python train.py --arch="mobilenet_v2" --model="masked image model" --dataset="rendered scenes of coloured solids on a plain floor" --train_examples=97500 --image_size=48 --grayscale=true --crop_scale_min=1 --horizontal_flip=false --rotation_deg=5 --color_jitter=0.1 --method="simmim" --mask_ratio=0.75 --loss="l1" --norm="batchnorm" --hidden_act="silu" --depths=[2, 3, 4, 2] --kernel_size=5 --stem="single" --expansion=3 --widths=[24, 48, 96, 192] --init="small_normal" --residual_init="none" --optimizer="adamw" --learning_rate=0.0046 --beta1=0.8 --beta2=0.99 --eps=1e-08 --max_grad_norm=0.5 --max_steps=12900 --batch_size=384 --epochs=50.8 --lr_schedule="cosine" --final_lr_fraction=0 --warmup_steps=2580 --weight_decay=0.06
Rows from block 4, named by matrix and row number. Rows with one number belong to one channel. Each number is 128 + 24 x the weight over its row's rms, rounded and kept within 0 to 255. All counts start at 0. Numbers have three digits each. After the name is the row's rms in percent of the matrix's.
# convs0: expand pointwise conv (model.blocks.4.convs.0.weight, 144x48x1x1), inputs 0-47
# convs1: depthwise 5x5 conv (model.blocks.4.convs.1.weight, 144x1x5x5), a 5x5 kernel
# convs2: project pointwise conv (model.blocks.4.convs.2.weight, 48x144x1x1, transposed), outputs 0-47
convs0.10 095:163119137135083138141145138172106145111170108137118157132109113144118140128130065147139149098098136132104109112181132137142129087123162083123149
convs1.10 099:104129092170112142156091124099112131155185097125102121150122120104114130119
convs2.10 092:061167115112151154088128125157138128149114096135104151137161141124156127103117143122137128106104089115180138138101105127156179127100117123142139
convs0.12 104:142127158129138125144124124194083155121130137122139110141147123138151135129097163110127137148201139140111146104097133123130120149095192134106136
convs1.12 101:139150154144139160157144171146179122115124147111089078115109135143140138131
convs2.12 107:142097096118121167108149119127123136127129086189125123142135112114080141119193122096132108095114143128164108133163150103126130122143120132081121
convs0.13 100:141120124119115073166105143091141124089173157114093130108135132116108131133094179102119139144108133159158132126096111145138142128097114077119110
convs1.13 135:119122123119120113104114107118105088074072128111093088095122126127125130113
convs2.13 101:095120102161139152110132136155148119151090109102110110117157154130129158122133108171160110122092124104110093141154151078124106128186121133106158
convs0.14 099:120106113158125140147150115099144141145157124076116134122131120169148113130141138147110135152065112090156150122143104088133068151116117110129090
convs1.14 098:113123122111125136138161085074139137078095099126138170118105151128122114130
convs2.14 090:130120138104156147158181100118150124129168141128139114135099142131081130138118125144121169122122133109136141152112122126127142153187125196080149
convs0.17 106:135099115137138123197128107131147143126143121103141152135135156154131138150157187153091131115139118130111161108137168139160148093086118085132142
convs1.17 096:155147166162153155140138145145153120097150143158143137162160150151153156145
convs2.17 120:135117152119132133181143102106115154090137104113128091103120139150081164139156155151134156139102111102125165145163167102131106135135094144092122
convs0.19 099:134125136108124142130144112146103132095128171094163112098132147133078101133164151106140162178122153154140121142155173105115099118156114128084116
convs1.19 087:139130117137124121146206105099141071102129152144126110123099129126137126135
convs2.19 100:119130134111131139105156157120122102136078117098155122170102126129169103137113138110124146136143126089144155144100116162072116159162138183135146
convs0.20 104:169152138125109153118119159132150097149119122091122134135113153150068127133164127104096149173097130130109174118111130113118150137143151077093117
convs1.20 091:130128105119131116176115107152095163200090136130119110124126145132116138140
convs2.20 098:119092126079135096153127123156132112124148120162126128106065083140129101136147138137071135079108148139136136098106090129111151137134128099125119
convs0.21 093:167165111137122110115129132146156116100149145108129177098149112088135141159143154117127128113136130130148151098106115102120159080076101088099110
convs1.21 097:123112113129114136154141168134113163118191101115168129167137104140099131131
convs2.21 093:138082122129149134165134157140100107115112128140073100107095091162098175118119113138104154121158115128109107137106114146136124168168147160110139
convs0.22 100:135163131123127133150163137196149110122169107106129153110118135159167147156164140098140108141149135119114163142135116144132122096075114086130147
convs1.22 112:113124114127120122140145140127116162188160126134135210137127126125125138110
convs2.22 101:096127120154112156088120127103140134149135115098110125124173138135123197124118109146120132128154135152166088119150187138160139159134133110128168
convs0.23 100:119162130162155122129100105109124153143152148095073131138125123161117142110150114165110148164119095119134160169081106096158122116100147113153117
convs1.23 093:136138076102112112171093103106123188112123096117129136111109129123126122112
convs2.23 108:141085172086108135128127134074107145144158135134098091118121105135065136125142143070126120092143120141111134119123119129139136181120123145118128
convs0.24 100:155067115128095149127092122106117126073113117134123143146141126144114117106136095090134172115187130120119096117121145122112133166157116124114089
convs1.24 119:094112106100108081107151127135066100136146156103110138138140104117121120117
convs2.24 105:140105077115146145159164128151112132093117147139141123118127144187123139135107100174140148128076116097117140165157148122136104120160104147096141
convs0.28 102:147113136148112110146110139096110174127098141096123135139124099117136120150121109125128103168164100154139174159094098114178150137078117133098151
convs1.28 095:135125082098137133115152099105126102193151092138122121090132122132121144109
convs2.28 102:148126115135115098095144150149138173116104136080106129150135145133124141108096147130108109149152149193132180149117108110132149117105084158112154
convs0.29 100:148137157115177106158116110163146105102136168132152117119092145104091131153133182143123147137112155121081158132145099112079128112129124128107139
convs1.29 097:114143115134113149180167160131132172158166142124160166140131127136136148119
convs2.29 102:160134122131147114171124104137143111094122129178172108103080101084113136129102136129103140131145144106086130120141080119096148085109117142118112
convs0.30 100:120116130127157095123113142140128177113137172133125130119137157128117141129136166106164075129096110175122147167139151109076172117122111117156148
convs1.30 099:121125118127128133157133146140164149185164151165167173158142133133139136123
convs2.30 096:112124142112105133130165157103142125155124069150131130136160085160122099126132099141084162097129141109159117086113104163137117111152161144113103
convs0.31 103:126104074124160112114139106142134136111088143081170122134131114146093138138136152140143155104135127110137149165126116151118152107069141134069121
convs1.31 095:130124089112144122099158196124146103153177141137125104117114151114123130139
convs2.31 083:088136138119143115136132111112134139108117080140116110101171103172156111143141150179139137136115123145121115079148098114126121095157167120123073
convs0.32 097:135133146146138111122124138126110178132135146116116119129118090122131134078173151081181109126132066153141136102110077090135131127118141128110144
convs1.32 135:126113095126130120088078101123118090068088118136118100123140127138127134127
convs2.32 128:097113115102144143148136098097157091165126107172147140099128140154169113144117087136090149120094133099128095111107146174160147134133125120143103
convs0.33 102:203149148126139141121111129112119124131111173086173162125136096100110143144151084119127112133138117114118110109124095091143132104098103123095131
convs1.33 090:132129121123111132114133128126097169204076158110130141121145130114129144108
convs2.33 113:182118124126144139089137176111149158151095112126150132157108123116089143121129137115158110146160157138116140150142131109131150094126068122079148
convs0.34 094:185158097150143134135086156136112158118123107083144132116143116099121122175111156106136126150114124096114152117116084156130126134178124128102162
convs1.34 087:115120103101113121125155089131118096181091116118091154143094120122139117097
convs2.34 094:130114122103125095115083106106097144148123143084099126140117099122132131148133163135109111120090150150136163100088120129108114112192138174097134
convs0.35 102:170138119133115140163114127133103173146138128124146154138153107147102112141154097152126160139156061144124135106101102162180146123159152126103122
convs1.35 085:116165200120116128164172148115126140158115137126116122125123124107099105109
convs2.35 091:114158101161072100109135131183128116142106128097127107133145143129171105099124108114143126145150147135110142163116116111096132126102134117170186
convs0.37 104:167129126138084127150109088116132111159149136121124145150115210125066154131142129125126107094078115112105117134130140119148120136145136155113126
convs1.37 102:098135134125121107142161101108160097078113165117104083133136118115134163121
convs2.37 089:105103140152165156159130163159120148163127126170132101159149117113091140127144100142127129126080091108136111152110144153146140124139127164075157
convs0.40 105:153125116107092129132170119161089118113088104093172114152151098135120139126217150144118123145137096130139123128146119132144134108120106131150123
convs1.40 085:111119125138135103083116140132167123081117126152187159119104148142155123127
convs2.40 105:114150123161090093131098136171131156113137155093103143148143162141145137088120148101152122150135095147092166166131148126079116126116124140157149
convs0.41 102:142125111091134180114134101134097133131130106107092133116120187113093121117163117128099174131153182160112159146112128132138116116146143089115134
convs1.41 096:125128164089127118154186071131135121094110136107122132100107131143151130140
convs2.41 096:116094118094132151123140146111149131138152134111129131111107125189128157146153171163135134112083078157125116114130121114153122079142155158125085
convs0.42 105:126152151128133119122103164125078137124112078117142131130150116092106110131118158131108134166125095126144121107092082150165136145119157086075114
convs1.42 094:128143177142080139115090165102135101077155115142130137150119132131125113116
convs2.42 107:124140077140124098103111153174112138086118125105127153119155090145136134109122154117101078170108128158163127141128089085098124117131127125156143
convs0.46 100:171134075116141122130135123118136089088145145081129163130115105149110115153128156138131129138122183123162147117110136135111142117104145081089088
convs1.46 102:110132113137120130130088120167129094124081125160145083157151122160150151111
convs2.46 097:193122114087096113111095110131165164109155154117130153142143095124103126071136131092120100121110118163156165136143126118107147113116111125125116
convs0.47 102:152134112144138088104079130167120159105136153115148109115156083142115131108101145120161096127137097150140116108131113105123169153075127168111141
convs1.47 093:130139134126107109129144130104118093132148134164192110108139158178113101117
convs2.47 104:101098123130146174155125113157104134154136125124155156134126138093117147138182139151132134090078101136102090147112129113150095105117097100088138
convs0.48 100:156185077100148106112131199106125138123094142125135152125138135134130139134097112176119110118150113146132147166113075126151125134129112127112136
convs1.48 100:138133141129122096150114114133116119169095133131139185073147141111130085139
convs2.48 107:115106128114150120146103113118134130085090094117094112127142109154145127130166113143096122139111158158131113110143081091117082095133175088155125
convs0.49 102:139111109141124116161177145205114123135157128141136157113113130110141147171108103156152155124085127145104133160162124115115124076131126115120135
convs1.49 130:136129133126143130138163121128126133229118138130135173126133137126134129134
convs2.49 117:098097105154130158104095120120119144140123117118084132111144121109121183140125105131087120078129123161158107110117145122151146166132157121121190
convs0.51 099:123090161125124103133144130151085164105147176128121107101109137123100131098162172112161090117127122180126151115148133110087151120123160121148138
convs1.51 101:129125103116103101100088135131105143094105115091079130174109123112121146107
convs2.51 115:085134164113169161128140122095119138183120079168108104102110124139145112142168115131102140114099152123120096099116127137155127111142152115112088
convs0.52 105:127137138143114103151144151165111133150142187133110127140155144139118120143115165141121128113131121139136206138133154089117138140154141069135171
convs1.52 097:125135126122120121164152102101142126164147129125091093194171124126115123122
convs2.52 116:084113155125146178102147152114142112164116101118133149145150106088131144122149114113161178105118100084128099146100134123155106124125103152093149
convs0.53 101:126156115105127095098135136166117146090172157140162146130128136123159125097136169141161127101148123141143153165109129101138191134170113112113112
convs1.53 097:111143132141117122130117127140148133127180165103130110190173119106129154154
convs2.53 114:136103147113141136149145116124104112144167099157166101114116087094116102139146113129136175087158114089120115118121145184150120124121131139074136
convs0.54 103:103125065094194125115123121134126141096167087106146158117118111116136120128123123162112146139105138130154139155149090086143098129115107126157117
convs1.54 093:121134149181142121086117164130118142122137115118190149122126123080108129136
convs2.54 096:111131148118134128153133094122136097097155103136110122139170131149133115110158099121086173108130153154158125084096173176134123123104138089120104
convs0.55 105:151142167213121125180157183150134121138123121128140119134112114116151129149121131142115135135129110143118116102144138113159144088128154087096146
convs1.55 101:129136153124115117157167157130154169086065096125144129130135120135149126142
convs2.55 086:136120106066122118136138090103109131086155170096119141121143126155140107138115087126128099154102145112161157133114117150108113178132114179122128
convs0.56 095:150158119105114149125143083114120108126116133125077101122131088158118117175155149166109157142123099101161095125142075155124088124138141137134142
convs1.56 097:117121142160132100134163150164139156104101105147123076079112134140106129123
convs2.56 073:092108135146127132161113123139153146131185129137136124079122167131121142128080131155129155110136103151082150138149148143144143103091123090102171
convs0.57 100:164158102149105159127089153092138163149147124108126139140133098090092118148099130143123116134182069125136124143144107126161138146133138135082124
convs1.57 101:132137143126134125091067082113108112173132097112114153105100115136147126123
convs2.57 104:145114115117127161111119151143131173128156130118153164160098105112070171103174134080141094118145128116118138135154130116095117120116133132089156
convs0.58 106:125097109130112142117133132121095105059104116090140133127129123143044111124144119165114155127176111119128132089144133126115133152105105123107125
convs1.58 085:125124117129125129132139136137134140112148131124148196070141113097073145135
convs2.58 097:155093117120133130155114172126154145183159144153139149154093078110091150103149123087112099098111125114119138160124108107136160142129130137106148
convs0.64 104:119121138122158120122081152136103171102147127131119092066125135114114178109137162121169147134118081151133158133142134109121107149129116159086125
convs1.64 102:133149136151138139156131136134142150183194118125147164141137145138166143138
convs2.64 099:121144111153086139125153129123180079170095103131133149154173100144144110118107104103139162126157157128146115131127144165136118085114121094142131
convs0.65 095:112129084114110136156135143162117127125177127122127144081149144116119144165133143173122161112080142165099158144147135148163129099100136114113166
convs1.65 099:151146157131145142122079104133135116049128141146133123130151126126163144141
convs2.65 074:144126121093107102170171130129124158088123135132135133147101120179133107061101123132119151126106088128126172119178109125124110125144105143125114
convs0.66 098:151097130061122153124124111145129143096102131102135104131133156138095139120171123148106146129121174148102110174128142168162141092130112157101133
convs1.66 108:147121201155135132114202135138114107145129128114138142136116129141143131126
convs2.66 085:120111146108169150082139130121178115164149101173122151108139109091163112127160135114116124128100147119142119101077111087102146128133151133133102
convs0.67 097:149135161158147113151150130137143132137146144144131106155114127119157181157131189121155074124104113116098138171149173135141129117126089150111141
convs1.67 103:133126129120151151141137153148143108063101159128106083089148137138149125146
convs2.67 108:105099139119129162122130101090116100159130103135107118115146175133153104147156127130128163071115124119115113140125135134149065138132140070102107
convs0.68 103:133141138151162085144123115167132130165101161142125084132130100122166143111157190104130110111100086136130135142110139114161133132101093108155136
convs1.68 087:112127124118110101143205134111100168090134095104128118124104133122138136125
convs2.68 105:093152129126135142147124125104129120122096153120143168143148150138182127164141146093147147100109158072146137136098131120098088103087131094140109
convs0.69 089:144150101120107175115124100121137162125119121145141120125084123163100157166125088095121136096152107145148175184135146126136141168148148128113121
convs1.69 103:124101075099139088102108090111089124171127110114128132129108117122108105118
convs2.69 091:143150102134104159110166092128116167133143100132165152126086112155120132139094135096139100095145116147122161150163099083112139174101135123135117
convs0.70 098:141128138145125093130142081148153106130151147141145075141109092122094129159127149130134090148155124153136128110132110125131144099092100061123167
convs1.70 087:124132123120122139138102130150114207090115170112141085119126147133123110127
convs2.70 089:125183157153141163103118105125125103111152135088131153103138151157112160115114149139163155090170167120124125170139161114145142106109154146114136
convs0.72 103:110125117117143022131113127112148122139097118144122114117155146135111161141163150144151124148126145157125146123132118139144098134144098142074116
convs1.72 094:113109099119112106133114130108098076108181109109114167146100132114119105109
convs2.72 092:158141139097099132123111118095117140140113090102123153117201165147150080135112114112136109157136105129152126116112119130147123146107073113153097